Weights of a small class-conditioned image diffusion model.
Model: 32-pixel images, activation geglu, layers 6.
Training: 11900 steps, batches of 128.
Rows from block 3 of a small class-conditioned image diffusion model, named by matrix and row number. Rows with one number belong to one neuron. Each number is 50 + 15 x the weight over its row's rms, rounded and kept within 0 to 99. All counts start at 0.
Before each neuron's rows are labels from the 100 images, of 14976 (inputs lightly noised), where the neuron reaches its largest size: "top examples" is what is common among them. Only what is clearly more common there than usual is listed. The data: patchworks of several textures. In brackets: how many of the 100.
# gate: MLP gate (model.blocks.3.mlp.gate.weight, 848x320), inputs 0-159
# fc1: MLP up (model.blocks.3.mlp.fc1.weight, 848x320), inputs 0-159
# fc2: MLP down (model.blocks.3.mlp.fc2.weight, 320x848, transposed), outputs 0-159

top examples: red (96); teal (86)
gate.48:42 25 48 44 26 41 57 27 56 54 54 49 70 56 57 34 53 76 41 59 63 63 48 62 49 36 50 82 38 76 33 48 49 51 29 51 70 24 47 47 51 43 45 51 57 34 50 73 62 62 68 39 58 91 47 55 36 67 89 28 54 76 54 45 50 33 66 79 39 49 56 64 49 21 53 61 59 21 55 46 42 38 30 53 44 50 40 49 43 40 51 94 37 50 53 56 70 58 63 69 49 45 31 60 34 76 59 58 32 63 30 58 51 36 74 56 45 71 58 52 66 54 70 84 59 87 45 54 43 42 44 55 48 38 48 60 68 31 51 34 61 38 53 33 66 34 55 39 39 45 55 38 26 57 48 59 49 49 56 00
fc1.48:60 61 60 31 49 47 54 47 52 43 35 47 53 64 42 54 75 57 36 59 40 78 18 65 37 28 82 34 55 80 49 72 21 56 27 44 66 46 58 38 43 56 29 58 71 66 55 18 63 84 54 44 55 27 40 53 42 60 67 49 44 79 66 25 39 33 69 36 91 30 35 79 22 23 60 27 50 33 70 42 46 54 49 66 80 64 38 47 45 66 58 60 44 43 51 47 55 48 60 63 69 61 49 71 53 40 55 28 63 20 71 82 52 62 29 52 33 59 46 48 79 78 70 48 42 65 25 41 55 50 81 42 43 68 60 43 48 25 54 40 60 57 44 60 76 50 46 43 48 44 34 50 17 33 27 60 59 65 32 37
fc2.48:46 75 81 48 61 60 38 50 41 30 53 63 35 37 48 43 36 42 63 38 55 43 52 47 47 50 37 00 48 44 52 57 33 55 63 40 38 57 43 56 52 49 69 49 41 50 48 38 62 49 42 63 25 26 62 42 69 47 24 65 34 42 62 42 46 65 35 20 43 56 58 47 50 76 24 34 33 53 45 35 64 63 65 50 65 65 57 30 48 51 65 14 51 49 45 63 53 28 42 38 48 45 69 48 79 11 48 52 58 42 64 51 61 65 17 32 58 42 34 50 48 57 70 35 16 44 48 44 56 51 58 57 31 81 55 59 54 43 49 38 48 46 57 55 36 51 45 64 49 55 61 52 48 51 45 56 54 60 55 99

top examples: black (87)
gate.637:32 61 58 42 65 11 65 18 20 15 22 46 58 68 47 71 61 25 52 65 56 75 53 39 72 70 58 32 42 41 61 71 32 48 61 55 25 72 72 56 49 54 28 51 57 59 27 56 45 63 65 31 60 57 61 69 54 42 50 47 62 45 66 43 66 61 36 42 70 64 42 35 33 54 60 43 64 28 59 54 43 47 57 47 40 65 51 46 24 34 60 48 80 53 32 62 47 19 27 28 71 45 62 61 38 74 43 66 36 39 61 23 55 52 37 63 38 74 62 77 31 60 74 42 42 61 21 22 28 29 42 49 43 37 24 71 45 28 73 39 64 51 38 38 69 24 72 47 57 56 73 40 53 54 65 63 35 30 35 51
fc1.637:17 44 59 51 73 34 73 36 25 50 24 59 56 79 51 88 74 43 61 35 59 49 55 52 70 63 61 54 34 52 55 71 39 37 35 45 18 57 55 62 35 81 20 49 38 66 37 63 37 78 65 44 32 58 54 62 78 61 57 46 72 44 72 47 53 53 54 42 53 47 30 53 49 41 52 41 59 24 39 62 47 35 60 66 62 36 55 57 32 50 70 52 58 52 35 63 23 23 57 64 54 61 62 58 41 59 48 72 25 17 46 54 68 31 55 45 62 44 48 57 41 49 55 34 40 82 43 27 61 44 54 51 50 29 27 39 46 61 74 63 55 59 43 41 79 27 41 51 35 57 31 27 32 50 55 77 62 69 20 48
fc2.637:69 41 49 66 44 68 31 72 56 56 84 99 37 38 43 54 44 63 48 38 22 33 54 63 43 31 54 43 75 52 54 33 56 62 34 62 51 37 31 29 43 43 77 57 52 38 65 50 54 23 59 75 38 55 40 47 45 41 52 54 36 67 33 36 51 49 53 54 36 20 59 63 69 52 42 54 48 78 51 30 62 41 33 48 63 43 58 54 73 68 42 58 28 00 74 57 67 53 54 59 37 49 53 36 63 49 44 51 57 72 46 62 53 62 56 27 59 27 51 43 59 37 38 63 66 45 80 93 52 60 54 42 70 66 58 36 73 55 31 51 36 50 51 60 53 59 08 67 23 20 25 73 39 51 43 39 85 70 68 53

top examples: black (88)
gate.72:67 47 59 49 51 49 57 53 58 10 69 47 35 51 39 54 57 49 27 80 23 47 57 71 48 36 29 17 49 56 30 66 77 38 66 60 42 52 82 42 50 30 43 50 53 44 32 33 52 47 58 59 47 39 50 43 49 56 30 44 86 36 25 40 75 59 54 61 70 45 51 46 56 57 73 36 67 46 38 84 38 38 13 44 53 59 26 54 68 75 55 43 53 40 44 57 44 73 72 52 55 30 50 25 40 57 38 34 53 58 56 37 72 48 25 44 58 63 15 49 38 64 74 45 73 36 50 83 63 58 34 31 58 41 59 82 51 45 45 36 23 66 44 44 68 53 75 47 33 54 31 57 84 54 65 47 51 43 36 46
fc1.72:80 44 50 63 59 64 62 36 31 48 25 42 66 51 41 33 54 93 47 58 51 36 49 28 32 52 55 79 27 30 65 43 36 39 16 42 41 63 52 34 60 65 54 41 50 87 40 51 44 43 30 57 37 65 49 49 42 38 70 41 26 63 72 58 26 79 35 37 51 45 30 42 34 56 35 36 24 43 74 41 55 34 42 69 54 53 56 59 68 44 77 54 41 58 41 42 53 25 43 46 33 73 31 30 72 52 41 41 54 48 19 47 55 51 70 01 45 51 56 52 34 48 40 63 50 58 67 19 50 18 40 78 52 73 56 45 40 40 39 41 70 52 73 42 34 42 43 28 74 31 76 58 27 57 76 48 39 37 56 57
fc2.72:40 53 50 65 43 39 45 42 45 17 73 22 33 52 53 56 50 33 48 69 27 23 53 67 50 41 37 42 34 71 15 71 57 56 41 89 72 50 69 39 55 25 38 44 41 38 33 32 69 41 45 78 64 24 61 73 62 50 35 55 90 59 38 48 72 43 35 84 56 50 55 61 39 58 53 56 61 49 50 74 33 42 29 31 69 51 44 43 32 54 41 47 70 99 59 71 51 61 71 65 56 11 52 56 31 64 37 39 50 54 84 35 64 45 36 52 68 61 48 39 63 57 71 51 68 41 39 56 66 60 45 33 54 63 28 72 68 58 80 48 22 68 38 40 61 60 59 51 22 56 30 54 80 57 54 19 48 53 58 45

top examples: teal (87); red (86); patches: five (50)
gate.137:57 31 26 30 49 50 31 73 46 45 40 50 38 36 35 79 67 63 69 51 48 66 51 81 42 36 21 00 20 72 55 45 41 50 55 62 57 62 48 55 21 45 50 68 60 39 62 61 54 52 50 50 64 56 59 50 34 42 46 74 74 58 56 61 47 48 55 11 54 35 48 52 61 49 45 52 51 41 39 28 77 45 57 75 52 50 49 36 47 75 51 54 67 41 47 38 79 18 56 58 50 75 65 34 63 42 47 52 52 42 68 66 36 51 43 45 38 32 32 46 48 51 40 55 38 59 40 64 34 62 49 33 62 47 37 33 55 59 67 71 49 50 49 70 35 71 66 69 59 48 47 09 54 66 52 71 62 65 46 61
fc1.137:53 34 49 72 72 39 22 49 48 42 75 48 47 48 46 44 34 38 24 49 49 13 67 47 44 81 37 82 62 34 36 44 72 52 58 66 43 60 46 62 62 45 69 49 59 53 35 78 39 41 61 57 51 83 70 58 43 31 50 46 56 24 52 33 53 73 55 62 63 55 50 27 28 83 62 44 58 59 62 76 58 34 27 61 20 20 43 44 27 34 24 68 27 47 71 32 37 79 49 51 41 69 44 58 18 46 45 64 20 79 43 44 45 37 73 51 47 48 21 53 50 52 41 66 61 46 49 51 25 66 11 67 57 40 54 72 48 88 48 58 44 61 64 52 41 25 59 50 45 64 55 58 82 67 69 44 24 64 67 30
fc2.137:71 43 69 38 44 48 81 42 45 54 40 03 37 60 44 26 68 44 31 64 38 73 58 44 53 46 46 66 61 38 68 42 33 40 46 29 35 50 58 57 43 23 63 34 63 31 43 51 48 37 80 51 62 53 53 70 42 55 35 49 42 69 51 53 44 36 56 68 30 57 61 66 47 25 57 79 54 48 50 49 35 59 65 34 63 71 34 76 58 34 59 54 68 96 43 84 77 22 49 51 41 39 38 23 72 77 59 59 85 39 00 53 43 65 26 68 55 53 68 74 53 34 57 38 49 41 55 76 28 21 70 41 31 46 77 39 49 28 36 52 52 21 50 62 47 60 34 61 42 60 75 65 30 51 52 48 60 24 44 78

top examples: green (92)
gate.718:52 39 30 38 42 81 34 62 16 45 39 39 37 60 50 54 42 59 28 65 81 42 45 64 66 51 47 34 07 34 68 17 54 49 48 88 34 54 37 55 61 41 54 75 62 27 36 55 60 60 35 44 69 60 26 59 59 44 49 46 55 62 45 88 81 33 36 54 71 67 49 47 59 49 64 51 46 35 50 31 60 80 48 41 52 47 45 61 37 74 53 58 35 56 03 51 52 80 33 59 64 40 39 58 32 33 59 75 65 57 57 57 36 65 61 52 63 53 45 68 14 66 61 43 54 29 52 60 49 58 59 25 48 69 39 57 44 38 60 31 59 38 41 78 63 62 57 19 76 61 43 59 71 33 65 38 50 62 86 67
fc1.718:40 69 85 65 54 34 47 65 70 51 38 57 70 41 42 39 40 52 60 33 23 51 62 25 44 54 49 58 84 48 58 54 40 47 42 21 54 70 64 45 33 57 58 29 60 73 59 52 30 36 48 54 31 45 46 38 49 75 26 65 36 67 45 37 30 31 85 45 47 42 34 43 54 47 54 52 57 37 52 40 56 00 75 52 66 62 54 31 59 35 55 20 53 50 56 47 60 29 46 48 55 56 54 30 71 47 40 04 49 49 48 63 57 45 09 53 52 69 41 31 49 37 62 40 43 58 66 61 60 24 52 96 55 34 43 30 65 61 34 59 44 40 39 58 37 37 56 88 41 59 47 38 43 56 71 52 56 24 46 45
fc2.718:38 34 48 39 59 58 38 36 59 39 56 00 65 61 47 51 55 51 51 61 45 37 43 69 60 61 55 43 32 39 48 35 62 52 39 59 57 56 38 36 36 45 53 65 34 31 61 67 46 44 49 49 61 45 55 78 73 66 62 67 53 48 43 54 64 67 50 68 35 59 50 52 61 52 44 49 51 46 58 46 52 67 53 41 45 11 45 50 68 48 38 53 72 99 44 50 42 58 47 56 52 47 58 40 59 43 47 55 60 55 67 42 52 53 21 69 69 52 26 40 59 49 48 14 59 59 27 50 74 46 52 35 56 38 62 50 31 48 54 56 50 56 54 43 70 41 46 35 59 36 49 45 48 39 50 61 60 48 56 59

top examples: teal (79); red (72); triangles (28)
gate.681:48 54 67 59 61 28 54 32 29 61 34 52 44 60 42 38 51 74 39 45 41 50 39 48 17 47 56 33 65 70 69 27 50 62 66 37 21 62 46 43 71 58 39 53 58 28 42 47 46 52 51 49 34 62 55 34 66 33 50 49 54 28 54 62 54 77 63 87 68 51 52 53 56 56 32 51 43 44 43 44 67 67 46 37 54 43 61 36 30 39 53 46 49 63 74 68 57 27 42 82 41 47 59 46 69 52 39 69 57 49 41 66 35 63 52 73 30 20 25 54 62 59 33 29 53 14 47 40 56 54 73 67 55 84 84 42 58 49 89 32 40 40 58 40 43 65 23 47 66 46 51 23 35 53 77 51 45 55 66 30
fc1.681:71 37 49 55 51 61 50 46 24 57 37 37 31 68 38 25 23 52 50 47 56 13 65 37 54 66 48 59 53 71 58 79 45 65 63 51 43 43 62 44 46 57 78 34 44 39 72 46 31 27 52 62 37 46 57 55 49 19 63 49 24 55 50 37 41 52 17 56 63 61 40 57 38 79 62 57 64 28 67 48 43 29 65 39 42 59 57 69 43 45 70 28 46 61 64 49 52 65 55 67 41 47 61 36 75 67 57 64 63 42 12 53 58 65 58 57 47 31 47 31 67 55 63 49 91 43 24 42 68 61 59 69 32 79 69 47 35 21 61 43 46 39 61 53 65 51 30 26 41 60 31 59 38 57 52 45 34 50 53 31
fc2.681:51 45 43 30 24 51 23 62 70 34 45 93 54 40 46 47 51 32 57 56 58 76 60 55 75 37 55 51 47 28 22 41 29 43 24 54 73 38 58 52 52 64 50 61 61 57 35 60 43 53 73 57 57 31 41 63 49 85 57 29 70 63 50 41 56 27 56 18 42 51 52 52 60 49 55 48 56 55 39 45 34 48 48 60 43 72 42 61 47 52 44 60 39 00 29 41 65 35 40 49 54 76 55 53 39 38 51 42 53 44 55 39 37 25 42 47 53 70 41 73 45 49 81 46 35 52 36 48 41 54 49 40 39 39 37 82 47 40 34 77 63 63 31 57 29 53 76 73 35 36 63 51 72 51 16 53 45 30 34 40

top examples: teal (89); red (84)
gate.660:50 45 45 49 24 44 41 72 27 44 56 54 55 56 23 56 55 62 89 33 62 69 34 60 72 64 68 39 36 43 28 29 45 89 47 59 43 66 72 44 66 65 51 38 47 52 26 58 64 69 55 45 34 47 48 45 53 79 66 44 45 40 57 39 47 31 49 24 36 35 39 84 23 21 60 68 21 70 53 67 39 64 43 56 66 51 36 65 43 56 58 48 54 47 59 40 47 50 70 38 40 69 61 60 46 51 47 49 38 59 54 35 30 47 45 26 62 56 39 55 35 34 48 81 37 54 53 49 78 90 61 31 90 57 72 41 29 61 50 71 64 61 40 62 44 36 47 52 32 46 68 59 57 60 52 73 69 53 26 53
fc1.660:43 77 72 54 54 49 66 21 41 52 42 39 67 48 60 41 33 65 44 66 54 30 33 46 40 31 47 27 64 57 52 67 53 49 50 32 41 44 43 37 54 63 54 62 46 61 57 40 29 59 32 93 48 23 56 52 35 49 47 66 59 56 47 50 47 55 62 62 58 31 49 54 69 72 34 35 43 44 62 38 38 41 29 35 43 35 60 72 88 60 29 50 70 51 54 60 61 50 64 47 66 89 64 61 39 45 75 47 54 54 26 46 55 51 53 66 35 33 62 38 83 52 49 45 59 42 24 53 48 55 70 30 21 52 26 49 76 65 71 39 31 37 31 56 75 46 36 42 54 40 63 69 28 41 73 52 56 62 55 23
fc2.660:54 34 64 40 62 49 48 75 42 38 60 21 49 62 62 60 61 27 44 24 47 50 52 47 60 56 62 55 50 32 61 44 76 59 57 66 70 33 51 69 28 38 49 35 51 44 70 56 50 55 71 19 52 72 49 28 45 23 43 44 38 43 39 64 59 64 57 45 50 69 23 53 35 38 86 55 56 43 46 64 35 79 64 66 25 37 54 25 42 60 80 55 52 76 43 39 17 68 45 55 39 36 36 50 52 58 18 31 47 65 77 42 55 33 54 55 64 80 46 40 53 59 53 43 29 78 66 53 20 38 45 71 54 34 43 46 39 47 23 54 64 53 46 45 59 50 70 43 25 59 29 38 42 38 21 68 60 26 54 85

top examples: green (91)
gate.372:45 67 46 39 68 66 66 05 58 62 50 42 36 53 65 51 65 28 34 38 51 44 55 66 27 62 57 50 49 66 41 60 51 53 26 56 41 39 35 66 60 62 63 37 28 27 52 52 52 51 37 28 25 40 43 45 51 48 35 42 59 61 51 40 35 36 36 56 45 80 59 74 47 64 14 55 41 43 36 42 29 62 71 47 92 53 70 38 50 62 49 40 68 45 31 58 00 82 45 57 37 51 78 59 68 65 65 68 75 68 64 47 59 48 52 33 49 30 33 61 54 71 88 70 16 70 65 66 38 63 62 40 32 61 78 47 72 29 46 90 77 56 47 48 40 22 44 61 21 38 69 59 43 50 31 43 27 45 55 60
fc1.372:52 55 36 53 43 45 51 36 54 63 57 48 31 44 41 44 93 47 19 42 49 31 59 69 70 55 25 57 52 45 68 58 72 34 31 53 23 60 31 54 55 58 28 50 31 52 62 54 39 72 43 56 43 06 55 58 42 64 35 30 72 77 34 93 43 56 43 73 60 60 72 63 62 55 46 39 80 77 61 48 26 43 58 39 60 48 48 42 43 66 62 46 65 41 41 25 24 99 37 71 38 90 60 47 43 68 63 47 53 45 62 54 59 42 36 45 58 20 32 59 65 37 66 53 38 39 34 50 34 78 46 55 72 61 67 44 71 37 60 75 66 60 62 09 25 42 34 71 16 39 60 43 55 55 35 58 35 59 36 34
fc2.372:54 25 40 55 19 37 26 65 51 60 40 68 53 61 39 49 63 70 33 67 57 58 39 41 84 54 31 61 39 52 48 53 45 39 52 37 50 57 75 35 53 50 49 55 65 48 70 61 66 65 73 66 70 69 60 65 51 49 58 51 35 50 47 84 58 73 60 72 49 11 33 49 37 48 85 74 70 60 65 68 58 30 54 57 19 48 21 53 41 45 31 86 39 33 86 36 84 55 81 36 62 63 36 39 40 56 50 35 41 33 45 56 47 50 61 66 50 65 70 55 67 61 08 51 87 49 32 38 44 66 60 58 72 34 21 49 62 59 55 39 44 43 47 37 62 79 52 55 55 60 35 39 48 51 67 20 72 52 44 25

top examples: green (80); checkered (27)
gate.100:45 51 48 77 61 58 37 49 36 50 37 42 68 21 43 32 48 55 47 42 62 48 61 35 55 42 29 51 59 55 32 35 29 80 63 81 28 64 78 35 70 59 39 43 35 44 62 68 28 54 63 82 49 85 55 58 45 47 34 55 50 35 62 51 28 61 25 57 63 55 53 54 32 57 61 46 49 23 57 50 43 42 22 43 30 40 22 31 60 74 49 74 38 46 53 22 47 56 20 68 42 44 67 65 59 46 27 68 68 54 35 44 54 43 41 34 74 37 83 53 56 75 78 66 29 37 46 53 52 53 59 43 17 61 42 37 39 65 48 50 56 60 56 94 47 55 38 39 44 54 37 42 49 45 84 48 82 52 56 39
fc1.100:41 34 49 62 53 28 42 36 46 67 37 44 44 82 60 51 88 13 50 55 50 47 27 34 35 41 87 34 52 29 56 48 89 53 46 27 42 67 52 49 53 31 53 68 56 40 56 65 69 58 25 42 31 31 48 59 45 45 39 67 49 48 67 46 39 38 68 41 46 35 48 70 37 56 46 60 21 62 40 38 62 42 65 61 60 29 55 65 33 52 69 62 40 54 41 44 47 50 64 35 38 44 41 18 55 65 13 12 47 86 48 32 60 55 41 64 44 68 18 35 60 38 34 47 55 74 53 13 41 37 60 55 70 36 58 64 62 54 64 66 54 49 78 49 22 57 33 37 58 50 53 47 57 33 52 50 54 44 64 65
fc2.100:31 66 66 57 38 32 48 43 31 62 61 00 57 56 67 54 62 50 50 42 40 71 61 24 48 57 46 59 52 74 41 17 07 68 63 59 70 61 63 27 53 52 73 23 58 62 32 39 36 45 70 47 68 62 52 64 57 49 58 48 52 54 50 34 58 56 45 46 44 58 46 40 80 32 66 39 56 49 65 43 56 41 51 54 49 56 42 34 45 52 27 62 41 99 79 60 64 53 78 28 56 56 76 81 32 53 60 76 57 58 41 50 54 56 61 34 64 55 53 49 43 47 53 35 38 34 55 63 61 47 28 45 27 54 69 53 38 66 47 31 88 32 27 73 66 43 58 51 73 41 51 67 73 59 31 56 43 50 25 41

top examples: teal (80); red (79); dotted (36)
gate.465:63 46 49 42 49 39 41 72 45 58 34 44 21 40 48 60 50 35 55 79 35 70 55 50 41 46 23 40 46 67 45 49 80 45 55 52 37 40 37 41 28 30 46 87 45 51 21 46 51 56 29 57 56 72 70 64 19 34 30 53 40 44 62 47 46 44 71 27 27 64 54 42 77 50 56 52 59 39 75 31 39 47 54 47 23 50 84 31 64 32 19 69 67 57 91 49 72 50 59 57 59 40 45 49 21 51 77 47 34 65 49 31 57 17 27 68 52 41 60 63 50 55 40 36 43 85 41 66 48 39 47 49 60 59 41 75 45 58 20 31 42 69 54 69 41 61 64 62 70 41 46 66 79 40 58 51 50 75 64 18
fc1.465:38 54 45 54 22 40 71 46 41 74 05 40 71 39 60 69 69 69 65 31 68 55 55 29 40 43 70 24 37 38 39 18 40 38 29 45 80 55 63 41 64 48 34 57 67 66 48 54 70 62 60 52 66 28 29 49 55 72 54 37 80 66 56 60 66 49 50 55 38 27 45 49 44 37 58 49 12 48 17 44 67 76 45 49 85 60 34 46 38 50 59 51 50 43 41 76 37 44 44 36 53 40 61 70 55 55 26 32 68 65 64 50 45 60 40 75 55 61 50 48 35 59 72 47 65 72 81 43 27 62 57 33 41 28 54 43 58 50 64 63 35 55 44 39 48 65 52 65 62 50 22 49 18 46 48 63 65 42 22 69
fc2.465:61 46 44 29 61 31 26 54 56 32 63 28 24 44 49 58 55 46 41 49 65 48 36 69 60 84 50 65 44 63 33 89 67 78 48 53 52 37 13 37 34 39 84 33 52 38 30 40 61 35 28 29 51 60 76 73 27 61 41 57 60 38 75 40 30 53 51 43 67 69 41 43 78 42 46 38 79 32 74 45 41 34 37 49 36 44 91 31 50 42 34 54 51 96 72 33 58 56 51 73 29 80 33 49 28 45 50 52 26 61 50 51 61 38 52 59 53 66 44 63 56 61 39 72 40 28 34 61 80 47 44 53 58 73 36 70 49 58 39 39 38 80 58 63 43 36 56 61 67 40 58 42 54 20 45 35 38 40 56 35

top examples: green (97); purple (84); patches: five (51)
gate.184:59 59 48 47 70 16 49 44 57 18 47 34 52 25 48 57 49 35 44 31 48 55 33 56 60 37 54 45 44 50 72 49 45 64 45 62 57 78 59 29 84 62 43 54 39 24 58 58 67 57 49 52 59 43 66 41 62 58 58 32 48 56 45 38 47 52 43 43 48 50 50 38 50 45 36 79 47 53 33 58 46 23 51 42 29 26 59 62 25 00 51 65 45 59 54 55 43 53 53 58 56 42 79 54 76 95 83 79 70 52 39 53 33 78 25 55 46 39 61 65 54 63 46 63 38 20 57 45 32 56 76 38 40 44 52 58 53 41 75 54 24 62 53 44 69 47 40 58 67 50 47 59 25 50 89 38 67 55 68 46
fc1.184:73 48 53 23 64 49 49 32 49 31 67 54 26 51 70 51 44 41 42 49 36 39 68 51 58 57 36 52 56 77 35 32 65 71 42 55 42 57 55 36 73 67 39 25 38 62 51 52 24 77 39 64 61 31 62 43 45 66 46 54 47 49 45 56 53 64 54 80 57 47 56 41 51 62 62 48 44 49 42 46 41 29 44 38 28 64 36 48 40 35 76 36 28 37 56 51 17 48 63 79 27 25 46 55 57 64 67 31 55 50 42 53 81 50 44 45 76 69 58 40 44 74 47 30 50 00 51 48 41 68 64 35 56 42 63 60 55 75 43 62 59 52 72 59 51 63 66 61 46 48 65 49 57 30 44 67 74 64 55 48
fc2.184:52 66 43 35 67 54 69 60 41 69 51 73 43 73 89 42 56 61 38 63 59 65 35 51 36 59 36 36 38 35 38 54 70 36 44 47 41 28 63 40 28 56 60 44 21 57 77 40 56 39 32 50 55 88 35 33 48 33 47 75 47 68 60 74 55 44 44 36 49 59 54 62 51 46 48 33 33 46 80 48 61 80 81 50 66 17 55 52 44 57 54 57 37 45 51 46 36 57 83 26 29 44 36 63 41 28 46 50 85 54 56 64 55 56 81 63 49 62 45 52 57 43 57 41 38 49 22 59 53 40 45 41 34 28 51 65 55 39 43 46 36 56 73 43 60 29 77 41 54 13 48 36 53 77 26 52 54 42 54 69

top examples: black (88); white (79); speckled (35); dotted (30)
gate.71:48 41 43 49 38 33 62 53 57 32 56 47 37 60 45 60 58 20 72 39 45 42 58 56 34 29 92 54 50 55 65 60 80 56 54 51 46 73 54 47 44 64 45 33 81 36 81 35 49 49 39 43 66 54 58 63 46 59 47 56 64 76 64 67 51 46 15 64 54 58 43 51 48 39 56 46 54 58 67 41 70 31 34 73 38 64 40 35 66 45 46 78 25 56 35 69 17 46 58 31 61 68 67 75 41 86 73 32 58 46 70 41 40 65 50 53 61 56 47 70 42 20 55 36 60 83 46 45 52 58 73 37 37 68 58 74 44 39 44 54 43 35 68 51 46 62 55 70 47 62 31 38 45 53 55 48 50 53 62 60
fc1.71:41 52 41 50 51 49 81 25 42 37 27 48 36 69 42 76 63 45 51 23 46 59 51 66 46 49 65 48 34 43 48 78 52 37 67 46 30 46 56 64 26 83 22 41 46 38 60 26 24 80 62 68 25 66 45 84 66 70 52 59 56 45 72 62 79 37 36 45 77 68 40 54 50 60 36 51 33 28 27 63 51 51 37 48 36 51 52 43 47 44 57 67 21 47 35 33 13 36 49 29 44 51 63 60 18 76 44 80 57 61 51 33 43 66 48 37 84 69 36 43 34 27 63 53 39 68 39 38 37 51 47 40 39 34 29 59 36 62 66 58 56 27 71 46 62 75 62 55 51 65 40 23 19 37 77 66 77 59 26 61
fc2.71:62 74 53 64 36 55 34 40 61 57 74 85 74 40 46 52 65 40 26 62 43 60 47 46 70 39 36 64 85 44 45 48 45 53 51 31 58 53 33 45 70 44 44 54 52 45 48 63 38 45 38 52 87 49 59 27 49 30 47 22 51 52 26 43 38 59 49 28 18 54 26 41 38 31 58 40 70 52 49 31 65 68 31 81 68 65 82 52 53 38 57 53 54 21 42 71 61 60 59 66 63 68 57 44 49 55 60 51 40 61 65 76 54 59 62 60 45 45 63 46 42 48 38 33 51 45 53 30 40 40 51 16 64 37 42 41 59 51 40 32 42 56 62 69 52 28 34 34 63 49 53 59 74 13 38 44 40 62 73 55

top examples: black (94); white (71)
gate.696:60 28 39 66 20 26 46 45 34 29 38 32 61 48 58 23 70 54 60 44 71 20 50 33 47 43 56 64 34 35 40 54 32 52 59 52 52 65 45 53 62 40 38 67 55 54 50 47 61 59 64 32 62 46 80 47 12 57 59 51 51 49 64 43 60 45 73 63 43 81 34 32 47 47 46 58 45 47 50 37 67 78 72 50 76 45 63 49 67 22 40 44 33 51 49 63 35 28 44 22 32 29 74 57 47 31 42 44 48 50 65 41 46 49 60 48 59 44 32 56 69 73 73 27 54 30 41 78 67 42 19 40 73 45 26 53 55 41 49 42 49 54 32 40 78 57 73 67 38 66 58 40 47 64 44 45 68 30 68 38
fc1.696:88 55 29 54 41 52 40 50 46 63 26 47 12 76 36 62 52 60 41 48 71 20 34 32 49 56 42 62 49 39 37 69 55 48 99 45 40 53 53 58 35 98 13 18 53 38 65 36 51 85 60 38 47 45 44 55 40 62 69 40 64 50 81 22 79 34 68 63 60 68 26 67 59 41 38 17 64 36 53 66 51 66 41 59 57 35 50 54 55 51 41 52 70 51 19 97 52 39 37 31 37 46 49 55 24 55 34 88 50 53 62 61 57 54 65 34 38 54 41 43 45 43 40 50 30 34 38 67 71 25 47 41 48 46 38 67 79 55 48 59 60 68 63 35 37 51 52 36 37 50 76 30 42 56 54 61 60 61 61 56
fc2.696:53 59 40 43 40 47 59 51 85 37 45 60 82 64 69 25 52 56 48 43 43 63 62 51 37 38 52 55 34 62 73 59 24 39 42 61 35 36 36 50 54 20 61 52 48 65 20 61 51 60 66 54 46 35 48 33 48 58 58 93 62 42 34 53 53 64 65 52 31 37 78 64 51 59 44 53 63 50 31 61 75 45 65 46 57 41 61 46 59 46 51 48 07 18 67 04 39 62 53 36 46 33 68 44 61 42 29 33 56 38 38 33 46 52 49 64 72 28 57 51 55 36 73 26 62 55 46 55 61 65 27 54 49 51 43 32 42 46 56 35 59 50 13 86 90 63 67 53 65 50 21 69 66 58 31 36 58 22 67 23

top examples: green (91); crosshatched (30)
gate.99:60 64 33 59 21 40 56 53 79 47 41 52 42 59 50 50 57 49 59 37 25 46 38 28 31 44 48 60 77 64 69 53 65 64 57 68 40 61 53 72 44 53 43 50 52 48 57 49 45 63 48 87 59 16 71 72 71 62 30 33 43 33 49 55 82 52 38 53 59 47 76 82 75 35 43 47 40 33 72 33 41 52 34 38 44 46 17 53 50 71 64 67 61 44 23 54 48 66 69 62 37 42 47 58 42 61 35 33 31 68 64 70 70 09 47 61 60 23 61 40 42 47 48 57 41 23 13 38 56 63 48 69 83 28 26 32 65 62 62 40 51 54 57 55 36 42 67 45 46 61 38 51 56 60 57 69 58 41 34 48
fc1.99:58 66 48 29 81 63 74 55 59 34 41 58 60 56 43 49 62 48 47 62 53 43 68 50 76 44 62 73 29 16 34 50 48 21 46 78 49 66 66 56 58 41 57 53 64 54 43 37 10 63 64 54 34 68 28 45 20 45 36 55 61 52 69 61 67 49 49 47 57 39 35 54 49 59 36 56 26 32 72 41 51 36 40 26 64 54 71 56 19 51 52 56 47 41 53 39 70 24 12 46 57 15 62 41 61 59 61 53 42 43 63 41 63 95 43 58 40 59 64 41 32 35 38 49 29 59 61 75 14 45 40 21 40 36 45 64 50 48 56 33 36 45 58 40 35 67 49 67 58 27 65 53 51 39 77 56 65 34 73 62
fc2.99:62 57 55 56 61 43 64 47 63 53 47 66 52 27 44 69 87 62 39 44 32 48 92 69 89 27 47 63 40 58 34 78 30 23 65 74 34 42 59 61 31 57 48 57 71 61 46 36 45 50 70 45 44 47 34 38 50 48 34 45 56 46 57 74 57 59 71 58 52 60 62 81 43 56 43 49 37 41 70 60 34 47 32 53 45 36 33 49 27 57 72 52 41 21 43 43 37 32 48 42 28 47 38 41 46 48 57 67 46 78 64 61 68 31 54 41 28 43 49 42 55 41 18 49 39 58 40 51 63 54 58 61 44 27 45 68 52 61 36 63 24 45 27 42 47 62 46 65 70 54 50 67 50 50 67 59 43 53 63 24